A small image classifier, trained from scratch: 22.2M parameters, soap at rate 0.0015.
Rows from expert 4 of block 2, named by matrix and row number. Rows with one number belong to one neuron. Each number is 128 + 24 x the weight over its row's rms, rounded and kept within 0 to 255. All counts start at 0. Numbers have three digits each.
# gate: expert gate (model.blocks.2.mlp.gate, 16x384x192), inputs 0-191
# up: expert up (model.blocks.2.mlp.up, 16x384x192), inputs 0-191
# down: expert down (model.blocks.2.mlp.down, 16x192x384, transposed), outputs 0-191
gate.57:129147130137144109132122106138142189141131088149104120130121144143084150133144141143147124112158126158111138074164115109109118088148170127153150081117083143139157163152152118160135138152113144105107098138113116117128119121148125123112122071166101143146130138099150134091110124077150102118110086104120149127140145120128118102125124089114079133141145121144134107134142088118143117159129112057164086094140133197101128146129137092141117103112174096155138196145166145157148113136126136124145134138126126065149113096146126137142184146134162147109130126114132134126165144129090114146
gate.58:123150064153095110100111086191139173143096106124142128126104135132114140101110093093143124127098100118101102097154158129125157163069132143171128105147101129106097127128086110143078136156110154164104147130140129089141161144136113102115136115074130140129144124130085144132167088157132157099097130141122136150094142126159119124142194094122121135114140153124127135093146144110140110122125155154132128145119124115122104146114159096135164162108145118143059100123147133107177128117132132170100147136131098132147149140085146148101145130132131127112123136153126128126117197139142148098
gate.59:114115131149137096132110156113139152121153100142131109158084129163099155160112138116114087161161103087129112110127102143124128129127135099149126158107161076103142081097118148112103171116123139109114125135162143116147119109135136111158141154155131143125144155146165118151131089131104128123136107096098135115129116067111110108141099142185119133103125163113113095137133129142186161135119110114141120111191087105110117093073170154144124139134148097131108152157157113131129102141151127136147106129059111077114147114133112107102107148154147169123163118110093154158143143142117188133
gate.60:122127110111144129103123102118135194141121119190158147127154118145136128141110105141134054107151129140112137126075126152147132115125130110111144085154089090108143135115137082150137090146138097156125121174186119107105122101108121160118148109122155187143126156150120118108113122160152168114136160102140101147163166188169099141107139112124113100118162133119102074160101091114108116149095071120120133126104161131121114119154085119168087129116115154135099123130110168137100102088134110105133164104122128134135122135111109103142156145111123143098114137121117111145117145129150101130
gate.61:156110124126078103132136155157143157113151112116111106109109129150155131093126149195133143142146139114136138183114110133135107089136128078134112113148088108119132120118160139112117136137116146105121143115101125177130077141109133129136111116157089121137101108167098157092119139090138146144078134137167144165071138206113129118114106139126140123171159157149133105088163120128121126118133128112158105157111145124117123157119161106146139148141137091197124090131156171138139108120135123119158156145166095155130141113158146148138098111156106091126173127129140153108158099108084129140
gate.62:113143125084080126088149105121142110149189150179121083165125137160078144096159166134141077155112130132148104159117086135112127086131113084109153119143163153177102106143091143149115122140142122147118154133150124126120143116170144151126102118145135153139118164160152118138132127108155106129099123112074162163156112113136099125111121107092102155105131105134151111113137062137150123114119105135142095154166087135125178092106132154145132112159142139131169107122182144146172113123133115142153120104094146124170082121137151098105129136107132120117150136124116131125143150103106119119
gate.63:103150142092148097138101164103144152199133078135110143168146106144086162111123153150099136109097157121113099096143134142134157091150092151144119123074155176142119150132115108154105161154178148137144115134133127087126128131129088177135138091104165138152134120128137163132105156142148118144104087114094123088150146144097143129105140119136096115125109161098116133125110152141142129119146110137188152133135093109104102155119145130133115127159088127085137088145162116093105093076121102118123127123135134106142156124153103153153176119124110134084135137113144115108163149160132151139
gate.64:130111075138076121134120118093126106137068090140173141130124149100114113153158093128122124146118131107141133136085109135173144175078104150147149095122097133172110100154121107101130145141149116160112106134105156099178122115085172139124113160090108138154146080057169127155140117149140152131121120168091112103117057136125096082147126116134121116094111126133136120143095101116159164135074134113135118155123133154114130113107132104121136142111129130137118145140158107141160157125119083164092150154136155158115176125144099134132125105148132125139136110132136141149143141120108124146
gate.65:123144144139126136127119088157145106112110107142120132112116134164122165154179147177111147144116127113170117114120137161126094139119121059138130138144153114123097172115136074121133110132146134170148186116121124087110152124107101165153133115114109120136129121080113112097149081128153104140106150128100125149098137162105137146151125119135172104155165149133123153120160112106107117132112143156141075134142125084150145128108142114105107158137133124070142131140161121143122041109126120153140120089121144121119099112117150141118158087125172125136140108096143116175153101179112098159
gate.66:125100132136183104111142119148131133168114117150170120111153188134083148088124107133101161137120150137131081150105135106137123155137161126123149102087112161164132142150135143073128122142113132135119147188144155107148142138134152097161118129109108138139129134153179122148163167128131101146074127116103161133137094148129138097152126197098112113128140168160145092121136144128133143122134150085122144147143117076111139129103111118104179133122081135104109106096139121112134157112128120130086121117170112105130154176109124116159150115145096065126101155109137129141112172112110134110
gate.67:113104090122139131124189122159156086096131132140126163139113156135154160148135127127150160158126126143117157161163095147109146098162136127155118087097141121102147116128125092134111148157133137151083100142107085124105102134146136102117180122122127123143169130158070146142133097087112121147134158169176125142129122162164137107145139096131167173125137111129125117114136091105143132118143124133125134149145089103171129163079150116134141122095113149123117080076119103111143129081131096134124129141147129162160064119116119141129098149103165114173124093165114106135166139127110108107
gate.68:150127122078162162116092109122105124128102119116147135103119143133182146123149107125147123148164128121138150101087138109107115143156137164112153131154098072102147067124111148108107136148116107151147150148090108134099159116110129116107124135121104135115126102135118134114116161101114108138169172121134094121112118132118167125142115139174105092152142104146107083106137108085144162097146080102133096119102140130108148107163128119099136061106167133143158154177133122124134105091088127082163143150103134085130104155149155177110112145110109141146155131120161126106144129087101125163
gate.69:127150094082104131106147136104115101129108107128111121130119132149085136168102128164123132133151102114139156125098089159086107123122119103118143129097117118130109156131101166109140121156111141165128095144152117119155153134157127146153126093120130179138130138153103123115117150102155095138095107130146142130116164134133066136103123123118149124146157119159130109173142111142097129132165164141133211104107123124102130129103084079147121127135155149119140146137115111120102095109138082050113097124136182159135116152160126112167152129168147093102100100113134164102117132133078088129
gate.70:090117093099141156124147128132132125127123124107119125115126149079166137129117137116087154150123114138171155121167139152120122093116149168132136138142106121068141123108093126196138124096146180120112144142101132151108095140131146144143116133090140142127093151155105121104113093106107127112145210168187133150105173185144116159118133092122140137140132111142135150131094140146085146114126151112118185123126128101093139078124120127124109109107173142148163087119165168113159117156124112139127137141154121189124142085134116097135128123133134128093096121124102130097131140100129127133
gate.71:137101129152113123130162125153169172150123109088140133131163161127157158105133133159130158101154093054107117100109128150114095151152132140135143136125104106058118121119096095112139120130156103125113124079128136157130124091114103141192107181129115146132114120111107126138138164157163125138124134146134133126104111127103097112148126124099107107128136129120132148115086135089133158101147129129163168114160154116137132158106169157074125173122136153108072145120114107149113160125100122121067149123089111141058146084108138144123116129134133124141123133149116117127153123171110140090
gate.72:089096130119115126135114136130145149117094110111144093111079148124176132180098155119113141169118132097129128126118148117140109112123143141127101152089125135109164126139176139117161154139106118094091119130115135138114148120139136141169124143132108144154113079133140123163169143149109128128085128125128105160133147097137169149175120111185151119127132127168161093139115123111108127147130081153112077120151141091120107074126120103176125143077115113143100105092160104121163156075170111145143157153128134210131136118158151144117108150113137141108119164130132106169140130120154120149
gate.73:153175113155103129143140133126087084162146121124094125116121184113166143119146124161126112155128156152110124111072083121140161114131132116112143101125117099170137100109104140113117117143143128175145147129164120036114113137133121122120130137140138096150163189103120109134113109128144161119143146106148110088083136146168139131113126129125077118143121062169105111135133153128117155164116158147113093142115126118138102141152138105138119153145123118144126109151159120124104086108121113103128158140134139129182077106120126202112159092112136110144092135121130158134114124133112132158
gate.74:168117114129132092107129135067107141115138144135097104105109112065138145114143134117125155147135109117081147169169111121153134131148126076123156115107102146146126117117141190110105111116133164123099146123162087142163127113145075103161118122120102114127178143152106130117154145141171116149109092150119157115125171127130107147067094103102107120098117114091124106133112110132125092167124131131123124115106114156098125145116121128106137119117145145153055114104105086100124121127118163138112157105108154149134141130123098147118160111104168110084075127136123112122151183125102102148
gate.75:112140129121140078116171110125122109137150098143160167149169098122108165158141111144108118113149130110136130125125119159090128137154128133130134139137128147118120120164115100124130112112105165151167112100110148117126138121129102098158152135115096120107144156125126097159158119152173153108152137160120149129112131084094126157061136151152078134110125174138055141131122117102132091105158119144132106062153129187111121127128108122135110102170118170138103112121127139083180160123123144119112164159155143124113096108111145155120110142100099149156099148102131092187129095142156133146
gate.76:184120100109144175135107163103108133135099148129140140119124068135138112122150124168134117161145118109130100130112141135158093137145143135153185109116128112143148126166114140118084149104115137137101130142079142116173116064108095156137135139113108135153120050131138118149135111088116117145203172188122087135133130137123123104111122111135118133102144085121119074150153117093090150115141128132130108150122148115128106112149122124132137121165117144150156162144137123126153105145146127086180107120141140106100145109080102142112126144172109150145113125089155138135157093150119127112
gate.77:133122153164116205153136135143154113152139126139123115125148163090084180095111141119161123117117102143132119152141109185156142163153129118131162130090141119120151149110137118170090142091152146101123149103100193118105094126121161097110119140133132145100180132130129153158113083194141118116154130140116126121182153140130124115139132121134146137129125138085111164147148080148158137169098163154152129144148119167173098136139127184105124102099132096103125119143154098134115151164114135152159108136142105102123113141113132136127139131116189142094130128112141111118149139151119110106
gate.78:142133194109135110122107117141128083122073084137114140111109095109153126117117119146128086148091169129107157142093123120083128162086153143137114106096110103090177135114141129111115132106157133114100138136077108119118125095150143119106176107176132109158113098113160150106125122134156097124160121149105153141141137132126104101139130142172150181153141146125145115098090119102109135092119141139151156103117108138157095110144121118100139154160143143155145123137135077124120172151127136168096167155135151131158127111184134087140136108167096125134122086126172112119151131161140137162
gate.79:124116104127094136119141107113128103116126146117149106124123089122182119084113107142137124123099105124184148116141117130158143086136109140174141126159183149130122111144097141158119123074151149149112134133122137155119118131160112127105150087135108141148130152090123163149080126124115121071149183172177125161075131113129092091130111155145130135128139135091158170146132110129133098127113130130119112099093110144088147123170173141129129123157121169149146137107108109109112142092070125106154106122155159129097088141142118149126147095084106111115131133168149129100116109077097110122
gate.80:159177128178142156082091085176105100151125162103108157136102143127142092096083127157096115115148161149093124101149143094128113112148081123117099104111079155091152096109140107149121138133125142143161117110128126141087110147113079123149146135109100112086112136172111116128147139140162137124116115103106120152136156100119135123122137191118128090138124119119133172118128111143138130094143137122162130101132135107123123077165152121111132183114128143104123119145146151085173202127153119150133102117168105153143127130110138119137130114123132113116093133117114129194138097134120146127
up.57:113116121095124113131149139153082108129118151134149129139127128109166091125083148128110130152109132119128129105110119148160143166108104147126140153120121116112141109109145149115127113117133101153076141119147092116072132151118158082103144171102118117098139122129113145114148149157119172109163151131127117093146172124107160160132128133152187097112148110147150132115109088155105169073128113141076143108109146123145139113156100179123128138105161146132113134134117133124124147115105148117089110129114099199055120162124142123125088089100109136126158147173149093134128110071156163132
up.58:125107181080163170182163160090114097143192158124140122122141122122146118148154136141118122143123159148141145115118117139141092095169122149106119122102171126167136156102137136137187139131138125109152139114092140178119109106130171157160104143160126101144095121102183124139095154130133123148159157102106141100164116123107129159145086161128104166158119112121121141147104128137122131118162104124121169128117131130158149120139112149122122135158135133119204168142104116133077123155132146113132106134148133105073132128148103123154099132122119136161128119116145129133143069134105095166
up.59:166092119083150133129153127142112118143125149105118162117148126134128118142151141199129170147119147161144128128118172151141119149140127148118154109154079149166087133174120111172148120125121122146143118099103102106116110130089105153103108130122137140100085142126091148144127170126133158148119142170148083144149107165153102131123137110119125114168144106151097112143118140134061134133102152132109101129065112147112125144125090108113165134122127162119128101129108149081127109091113106149078131094166163166148112142125122151133128124104163126113085151172179116122146114136104080126
up.60:109137137122163150114179164133101096167104107114103120099111128141145151116127145140144141137137137167137121105121118121117133134138161122137135154112150169108148123149155156146130156152097143112098121075107201119167127137093145114128139108111122080099094113136126132097138151123136127171049078147167136119106103123124172115203110149130102121125148131114108155113185151176126142125137139124146086145109092098126132147138112141120160136159126110078105107169167126129134112135144136123128090133119124119161125106129113160135138133145077123117081105161123118134127113122186122109
up.61:109126136114061112121124154160135138120133114113114101119103127148163098061151119143153163158138113135136117159105116105149093126123140093123117111144111119109109134110151113141110132150099122124101164128102122181095079111112117102137102143129098157127097124175104140135130141119115135152068142108137156166087124187117126148081090120131164134161149145159157101102160134105134135083113156108139108170105145102101128134113146117147126142144125087190147076132139175098164121138109117130158168129143107172105142111128156127126089108132091107103166102130133128106122111116116138132
up.62:097135123092086088098144101123129107135196131173105077151120149144086107114149182116137074151098127132153098138105068125112112108146119093117154095135152136152120114152091120155096121135142126148101142136154106124119144116139135139118111120151118141141116161136147106122124134092162108109138100120100143166146093099124098134115103089094064137110129103144169125115135071139141109124126132129122091159171095126131163091096114149133116140144141139143141135117197161154171113106103135130157114096111115127153122114150149090108132142097144125102153129136109124099141124086105111140
up.63:167099118159091160129153094162125100050120180106148124093119139105170077143143113095137112148158096104134160154118120118117107175099159111107118140177096090110125110113150134108154096123080108124116142118121130183123131125126159098112124163144101126111142123125131097132137084125091140113156174152165145172114110119159122128162132150120143134138153108145141134111142102108113116130107149136067097138125150135152156101146104130115133137109167139164111154121100121159148149192128152130130126141111116146123104136081162109110083142121129129161124114153129133165097119104129115128
up.64:162155119187144127116116093148163144123128197140137138141145142113147137121108147125097119104163066137083090113130114139118172088130126096135121178134147119122146132119165156145082080165111130130093175126119117121114119107135090112124110121107123139098144135197106116112187135085091101158140110125134170132107177151182139166061112156123110114150140129142127125104158154140083117138146121119136170111138138106132152129137097121087111122118114113148130084132115103102100101097106110137114114123151133120141107155137132110131130093114098114118118125119126114134114159135151107120
up.65:105116167124068113114152126155136124129125130131153137105109118134148174127206111162128147131080111118116117110135133108168111139115132100149112108114142084087096129139130097123128135142144163150120174145107125124145138142110091159138106153144082161117142134128125127127153124163131100112130153085084124152100095180128103122133136126137159098128105104141129146164126102116163130113058125150103117146139116138149136093125134135146101140080159109066123153144174119153130066085128108136157093124106124157096078105140132135109132079155165129159135127111132097119141120115113130126
up.66:122139118104061155167115138107126108090122135088099149151133076112176100149137149121151114111133107113113177117134142147127112126143110114141142154154150106075093108097114143161126131111152123100130131064115087140103106124138092137117134122134141102124129116099088134126089092131125133120168143134186090134149156107123108129103112078150129121137122107098113157128129110098148141133107120167161121102125147174130109107144134108142094136116182132156180138148118124129141120173110131131160133114115145166140107076125120140082126121099181177153139088173134122108143092136131121140
up.67:166143124113165169139135125104114132117119143114107145144149103106133143127119129092134102129126136199135083112094154126137081125139091154148124107126161148144126142124138098107124154126174077115115165168112132121126141137144158144138113139141147080158150132143140133125150174131116100141135147151148068121101157130105147122148118118088092168137149105103152112102161127131163132124105130115128145090118115129095177115154110129163155124170111118121188117147117103162132102131141109098099115126160110064139128150143163062144097165143121151120144138118171112097094106155111155107
up.68:156119114103134183142116136083101119123116140141159094132102096141142138136174082129154121178112111107139112178070142139122099091109134126131169101109142114108127093125094096102143132135126097156135092136093154153140127130102134159120140150111130157134105118150145127146125147079099119138190185155134125140159107107122124116145129135130148126127135113095099079125126165088161144074095125162104127125125104111134099113147122139125101128152163179156161156123162144095156096123123109117132133158067138149091119121128131127146093094150106099127154131094172145110133154116140129145
up.69:148132150158109104125085151122133143131202104149116143132159076105131127130115131098097120111126093141168138153112110119127180164151146101140129132152125104138124133130122076137086146089166111133131148130081094120124080097115155151094135149113093113133108104099086132122105141069117160127157156143141104148134137147135199118174095120151133135147127118146139145096147154107140085127115119148153113156144159109130083119171142153154100125126130129160136153143134160098112129120142155132153109137139131107151147085108122140132126128143123130165154102130099089140143064165165134131
up.70:079137105102117125137157132131107129142134132111119144108133158072162133125107146093091152146127119161164146128158127157112114111104139151126136150138109124075129113089124141190142131081141196106129137143098138130090097130138155135118139102092126144129089157158104104088126078095118123130143175128171140130124177160151121175100134079108128137157117137141150166128100143139111142109132172122123193140125124106077136095149122115126113102095161138135165105132153168124134118135111137148138125135152130193113132088100121107135125111136118119089096120108089121097113141107127136126
up.71:138164162116138147139096142086130141182115099100090117119148110179177127113109094164129138109126107148086146168118108157108096127161133123135173142143161157097138135129139133101137118102119116137134128091063117105128126124119102118153112149115165113126092097090128130114154121106132115066114090152145140151153128147149120086132133125103057154116104141099076148108169122089137140129094122106151128117116105122099124150137090143149137118118129113123125118159158131094129167150155112136120113163169117140152129117174113128118146156118104159162071141112113148094153133144138139165
up.72:091085151116114127157135142143130160124101114114157108120078140103149114208118128109120136139092177146105150141135142146142129128103148152125142110118145111102175127158178151140181171144119126131117140147148117120118128140140099125152108122124107151134103118146134131123151162143119117123098136105112122137135150117140176164166169109160172134126146127173196133105131113130120138129142121155102108104117137116124135060120122097158137170129119101148112085116151094122157139103169100148127159127149097182116105145119161132120104106123167140116096155151154123169171116097156148163
up.73:123143106166135096114114151179104114183170133136111123100125158146163155107096122194123159142140114148136156130125121129119113094094168133130172132136157138120109098105120133139122102135081156123139103125129130097138151101098157170124131096154122128141143162128101127067153189066119140106125136176152117141115107150122113131094151107122146164133098091098069140145109102147112145124138143113128085152138108123180125105142167122132140102123119130086140140130145155131116100120139106164120085114146144124143091122139111186154092123164148145116137107099128153154110129133141112147
up.74:158127086162113170129070139123140130149130158114117141082131132103165150153123118164120095103159125159145115148135106146143123143105174109157112150114114152105162145133124124165132128155095108081088082143162085140111167147110142144118166097137155090112101133111084099132137118149102119161130141121119127117122149149113198101150143154105146159130162133146153139126100102136099120135127085147114139107149106134101107140145126116125110086126101152137145105119141183160095153106133094136173105154096151164122088152109142165127125090120099098122100113131123187139147133129143114136
up.75:103099099117114170179148134110106119138101106119125151100158081110118147103120131140119158141104116127125098123144141106124100143132162140144137112155121154133163130131111127103157126110129154084173128109113085126146128149146140095115107128156092131125097132105164153128120107153144123149149132111128116147133156067127173130149142139139100140158154083099116124118037163102132147090089124153115105085111124153082140101152095099133139095099139130094168136158111123098127169141124179120113163138127134121129140127121167083112180151107122123160133166100140131085157102108118129138
up.76:092131155128117061121159086157147113130157116144126108135134173125111125135111125078108128098110135161119155104142113116103167109101135111120067175138149161119090126108134120131182108135136118144145118145158126143089140178157149092122139122144143141098126182147133117124134138162130132131048083102120150118125137133154128170134155158111129123134130161144144156128116156161172117152097111120105149096148134123175144137108129114135116148094125101119081078091088123124110142117106122179115122117119131154155103148149144111142130120073153103105119114160104124110108150101158135137
up.77:120114139118149156144145116090132117161158085123147136097131124142094133109101133123142129119141150155094101146167109170113159105081141076177140130110125173108116155133122136176134149070145137109105147070090151147167099148135136118129122130146090201128127116108140117129097134183124136097144165157102143150094178143141124108130134158144136111125126110105125174136135072079159125154121143162125102100156118144166119145118119164123154094076130123085101150166141116147140121118132122119171097131148122120109102131131154124137148119116138142097129075145130135124147122137113147120
up.78:123123075162140154123149141096103173146107128127121149140120120153128102146103136123093177097146113200134148147122116147158143134143149095116151152135134128135114107094114189098121142151131088177175134179156117141174180112102136077132107096157139106087134158111132123133126145117106132175169133135137163098137120120107116151140132112111100120138157134117137129162100098173101128132126158122108100167129151160135133117107120149113143126108131131116149168137176143171120141094149140096153099115121118158076104123097116113100119166141153101126139091128117142128103172115151130127
up.79:121100131098112143130159091128124143130117096116154101092072103142169099127125116129114154106115096164144157120103144137140130076136145139155167122161161151147119129165142174137155112083144151186112132181136129140137072098153122132138149104129138151106111141109131134128122091116122152081130152125172150130095134109119065150110109163148127124132162114109156158128135075139130161120148172117147166136113162110134141130123111101086122094145135134153160151099116129124137128135137107084142174113111148134141096176135096148131175132129139116099131134145118142118086102093114091161
up.80:103079142098107107162174175101174145131133088130137108134157104149121133168136121106135140145104089104184139136134159156140165133101165161157131135137155138161113141142117128079161129124147128105124144153119113123168138111136158138122117115152154157155118125122155148101071108129104125130118130119100133095146105135131118112117129056182122185119125135109104102164103161158094132167125110123101129133130134148126135177082135164137123115154109118121125116104099107179081080142122153077124141158110151121103126120095119115119147121130114134112177116132136136077125151127137116136
down.57:098124077135127178099140099150117122123176144158118100136114149145107137099166131113140114137151119127129076107104117139099101128164124125113198143153147148143123157141141089115147154127118161111136138133139092174091118115101137106110109127182087110135124146103167149153139121130171161108143127140126186179145147111129136103180120133105128139137134128150135136104131136084104135112124124156160115107127128118087110167132160109134160133117139080109159094112165093138182097128142172138110128148136141148150161142108170127130164155083139089171130130145134117120121110118096129156
down.58:105169122134167125149125125115142135110127101081123134126112116129092142169118130130079112164115134114107157112150150132093115179156092148138102060160130141103114123136100121118130107086116174094121118122158122132189155096149108129088137120161139172132141127152096142134168142117128105111104084171125151108121113133141181135113163111084109082114145124138097146131124130164137099138105128160081132110146115134140124130130118148154182139109144105153093107177133108134163132135138143153126139139081135112135172111117147169128150117116131111139085105147114150127114166147121163074
down.59:146150104162094078136117098112125155114127129144149096188121138116141157107167153120119134096163150069134107099129132152110124137100151114081162130145113122149134134079176130153119113126125114155151119109151117147118108098128138178157147154133127148153157119173126133065129118098154132181115129160122136103150142148147116131100123132104155148130146144137113110117117143134149104159111115077114110078126157104085163119138118106091129120128153108131089131115142077114154128094167117140152150120147159130121161109138162101099133150113127175148151142120140126185172145093127153097
down.60:179160154114087120152107139134165089142132144160154137116118125099141116112128163198078136113120114096126099147125165132151138158098109130126079126138146109156117147141115161111120133104142123112113108154118110130069134157155113163135166128116093120131155100110140103133146124139126155118077139135110105104184109127125129114153086092146143136112106130107133137136078098150122129146127119120181127140099164153129171148078124116153121124119127131122103131078129108154066158130115134123082157093140156141132148125123134115093132147137152129175150059084144139107129096138119121136
down.61:086152098123156150152119107130126177141103156136149134110162131164115118123074157087128150099147138164107153142125130134097165160170158149114155174110162194114109140161125155154126125141125133098121143130118143104125106148151105133148138119129097097097114139088118107153124145113117113100174148159126148144164101099127138176134161155139130119142145112116134157155102118156129156149116172126089128140110131127103114147109088145101151096099090067096109096143113148130153110128123103128159097127125100153095101129122108154122134132091111127106114089143158106106099126125113197161
down.62:129136150157150157089108113112117122128102143099104110162086074106095121147076144105126100131137157117116109142142134130127109147132171135115122120131158146113149147101145097165125125109118086119148118149143124113173118144139090108129145123143154114156130104162119127141134136121116167163169098101155092148125106110121157154116088133133170116120157109100142150108109109151135098129136052107132172098151158161169105103122124151129078128129157112169120173138101144101135144136137171141093128141121162139119148120122085171115133119184113115122152197147149118152127086157134116135
down.63:122109062124132126090115110161131083148147127123118134128129119159134168109118132110128137138119117141124145169163146147161101142124134120099152119117141105115167152087099096100123124150135168140114113145093150133108117129137097115099101106122142086116133094118123130139159117142107120131146082117135135148160144108146136192054158096150111085152126155110128166116118134090112122123120212142143118152127126126093130148108150126098122139107086169158107112063138128115124082113106146124085141105102148114169112109113110142134136101092143154149110114150135099114135158171153096157
down.64:129107169161117132101149111163113159110179102134166122106095137176147110143101100168154140145113094116131121135114103110138111145104117140143091123148139154140096097127106124093183142118111145117161099085123131162114106121130108175108068146133087126118156116125117100134117139145149128184188165113161188104151136141156124063128145087154137106119126140090155108129100192114162094132122121131144120145169116128143135171110136149101132105114127150118124099136123120120113146140108133115174116144136163160148142151153127109150164102123133115136166124168133131102111135119140137143
down.65:144124147102069135142120134170180133105116145105129119144118102087165110086090097142106117094109114118120165130092162139142149146121135138137101109128142132120180140121166164154107121133134157138139116125146121126117153148164137106145129132138126153148089160129101143123111125148145134130119079186137146157157158111172130163103145115069115134109133152125086111158108127113153130157103132087105215141107122119102107102120105173111119116132111120130119134118106161111146141090136129080099109108128136135129146111131149062125123129125118111097149112159106183144137146158116180114
down.66:140131132153169141131109118149133106108129095155163110133143123126122149110106127109053174181112104149114114171115133115141091169121118141142139148129125166136142139127118135101104118124147120117170133114125169128155068139090140146125178105103142088140136124161126126152108139158104090100137095148165125131153119179119151129136170101115126094158144133085171142109104124147140124158150129106096131116124132096115154129138107097132137117167159163123108164150111172147088117128153117140097141106092134118164136145132058094125109179096151119129144119104153160152131156149149147160
down.67:062073111163142133078138098102119103163171081130153105139144083169100158165098091125118127100138134124131140139139165118121119106150098113125101107091104096151154092114121142169147110102136118110123153100126147167136137110090133173123112115117146151147058156125136101112130127146148127124140149107153158107120161088141146101107121140114168123133123116169143113135092125118132111126127143105102105089184137092146095120160111096140180117139161134149135122124120157136123107132121119136157128137139133095101140127089156094158151107101103120140158109130108132156089154094124114157
down.68:117135115137133120129099099103125107118098160084121119140146113137166056118161141141120158135161142110116113103150178123142113083125114091094166148111171160131112165117125119179141104120125124138122124141157163111182146134135148132085134119175167102114143124114142062126105100120129120127113131121090102124147137138082089136047145105094084167144109164139134137133119141122120148124150103135143149108130126126105121132124135203144117149139155141129115121133148108112151134181114144162175152125148130153154154101121133140140110097135142143119131167130123144109106128132094084101
down.69:179148151121137101107099116100144135108103113102106081152138137131116149137132148118104111108124120128095117119140129085127091112109085103171141124076151084129116097121134114077135134107138113134116134151123142131070115107125144136152118123101126164174123123126122097132102091100123121129065086122124105128113107138130137161165105076119164140154134122138118129121149118113102165142104142135136146109149179078128143097128167132110145155168123144148144164117137115093067125103097128101143156201161155120139109126154131079142141162112108107108111152133112154109097110163157132100
down.70:128133140121097132128131121088108149080126151124096149097166138199153122101199084154168095107130149127131127142096091137157155130182111121127176127145174082119087103144121119109128178159122115139140088128168148113101152155117130100129123125142118145133152112106134128135144136131149128130105164119123134086116116125113099106129095119151120121118113174115124107115137127062142108091135125111131092126096099161177159102111136108128155112098110116144080162118135115127097144131132140121140134132108110117166099144164130110124110099075141130178142110144139100155155087122137138140
down.71:117149096157143197137129128138081148148120128111158153079121156169138122153134104086093108133103120138129128115149156156147151129149138137114121078112178141183143128125129127119129142136104119117094201149139139127139116129141109132158135138129107126130132158096128140105174134143110142111130115175117150152165134110168140145120160136165120103113127128140133114153131155089113105149119102090128093114081105108109151068118108113166117112162117139151181118103144144139207115183139092123152124174125120081157143145144106141155156127110131133128157104125120129141103154129149149132
down.72:187150145134132161103164140102120122099137143087126110176163113100131113098119165178171104140141170130134082142121136134087107127153093152090098152126109117148117133129093103196172140126180147083131131093111150123109165135085158111144119074139133121154121128134128122157126105151107125187129101104113097120134104084102139135122133143162152136141098125126094143152127134115129125117110127136154126142160142137134092132133167137148128099142152115134148119153144140109129125135136150140144115157161125130146128133129095209176145139124098113098136138164126108151128154100151177130
down.73:165154133101086074117074116146100148134144137121143178106130126132099129123122138151101160106126125121119102123140124102134106127159134112121174092132134133152118122144133143147109125133102123150157045133162126129086127122132121134098118160162145107106126129136128078110148163138150179083122158172147151154145086192109131139146119098112116153108109123122065085167113122129133108139108144140162121111143096136158120119126145160170118120172123140125128111119108087114152139115120143102158150129109118150138119156119114109117128120190097100118096130100151156126083084093131101115
down.74:128132124111080149173089143101130118139094150112142150147166146100144091079095103129141118100157102129116177157144119177148144130175123148178138176129136154141144090150153147134124108138113116135069140123135166104155143138158124111141134146115152129097150112117112142074110121141073173159116132167134132141148160129127129146123087109100145135115086140153126143123140133134130143126135134177122134179112129126155120127136182115104148134142057150156161138123113113127125134148138127101170090147097143073134154118103130136146127172100095096111125109124127086138092136123140136148
down.75:165182129101138123162172111116121139128105134110139190092112136092082144102143190091143147126151133118117131145116128095167122157116116117115133107134100128137129114099124112114069155164111095117083191115165138120125090116150118166152147101115133130104165113087142115142145161143146116143192135176131160155126105141142127141124100110120142101127111106116146123120164098130114116134128146095138118146102110100100143094153156132100111091124145121129149138123141152163110116144133128126167159168117125092161124161150127139106131095112096140109148146197134140097140115141079132126
down.76:120082138093124143113161153161127110111122108102128158124102134115098124109097142098161058123097116145140131125123100138167117151167146129128138128138114105107111122142141109083136125112143138128138145141167101126126106134073093140144158128102111136121097107155127195148136134103090133150143085161130134112128130083166141092149148141141128132098125104150118112136131094066117110116095165146165162121143086141102115173151151120173167138088161109132141139105106075121116112088108110118132112137144161096126133141157156108154140136090138136112120146140129155133155122146184165174
down.77:109138121177164135093138118109131096139128126090164157149156129116138131118146095191115154119099164136143118103140106134141129089127136147122151108103137172107095125122155100089120139118137172108147138097118169110154146100107146119108109127128168119127134155142119142109103112107115090134148155161130141134115122145148110155065155118164151147153151153138142180107088131101151131115099131144144150119165121133079096130135186114114132079136188174178097093124126124151118099136151138148138125126146131151111145125145118132129117152106128152141169095100127097159056104140145153129
down.78:122152163179115143117090101121139166129104104146125150122121125115126146155125144111145172154116122109127128163119154144133109117092096100082104116109138131130115114090134128125160131110132135131106118154122096093150102129101109163154154119128117101155121087077129146107087095156099158175112094136137112168090135125137112105108107136144132163170115059135133114159105103140140128115078143122118119134128149149158102124099122073105116112163161135087127146158112134148129098134108129151104126125132109092179134126137169148156102152142174132098142144114110128103182151105056125111
down.79:144146090123118100115125149142172102109137168095131108126116107100118114139119151112140108096098131098150133153121136125124097133116121103092083120112122121139138118141090067103153150098143127115100124131152113108135123138112092147143111118095162166185149113170126105124124127137146161136113130150130142154134146134157128127126134113140114175122144125073145151119143100146202094082146146127114157130166200103137131121135164151153050144133166139168156132122138072111140102135132114139155151171152146110122155094155141124137164118150104117117091167129160097118128110151111123148
down.80:150160148158102182165134129135123132118114171093158137105129131111159118165161108149063134145134123165100074140151104143123096112120114148133104106154136169090109109150121116086166100123121083143123107118153163114132117114131157109172102123126140172107159096121146149098111117124125112087153122153115121111119156166088141096097136131118121086132113113159111108101107138102151144090108156140099154111186149099118161132136154139158140144111092128138113095156157128132138085101162153165113113113150125125129112081147123125119122100110077139182149147137108101136119094133121124119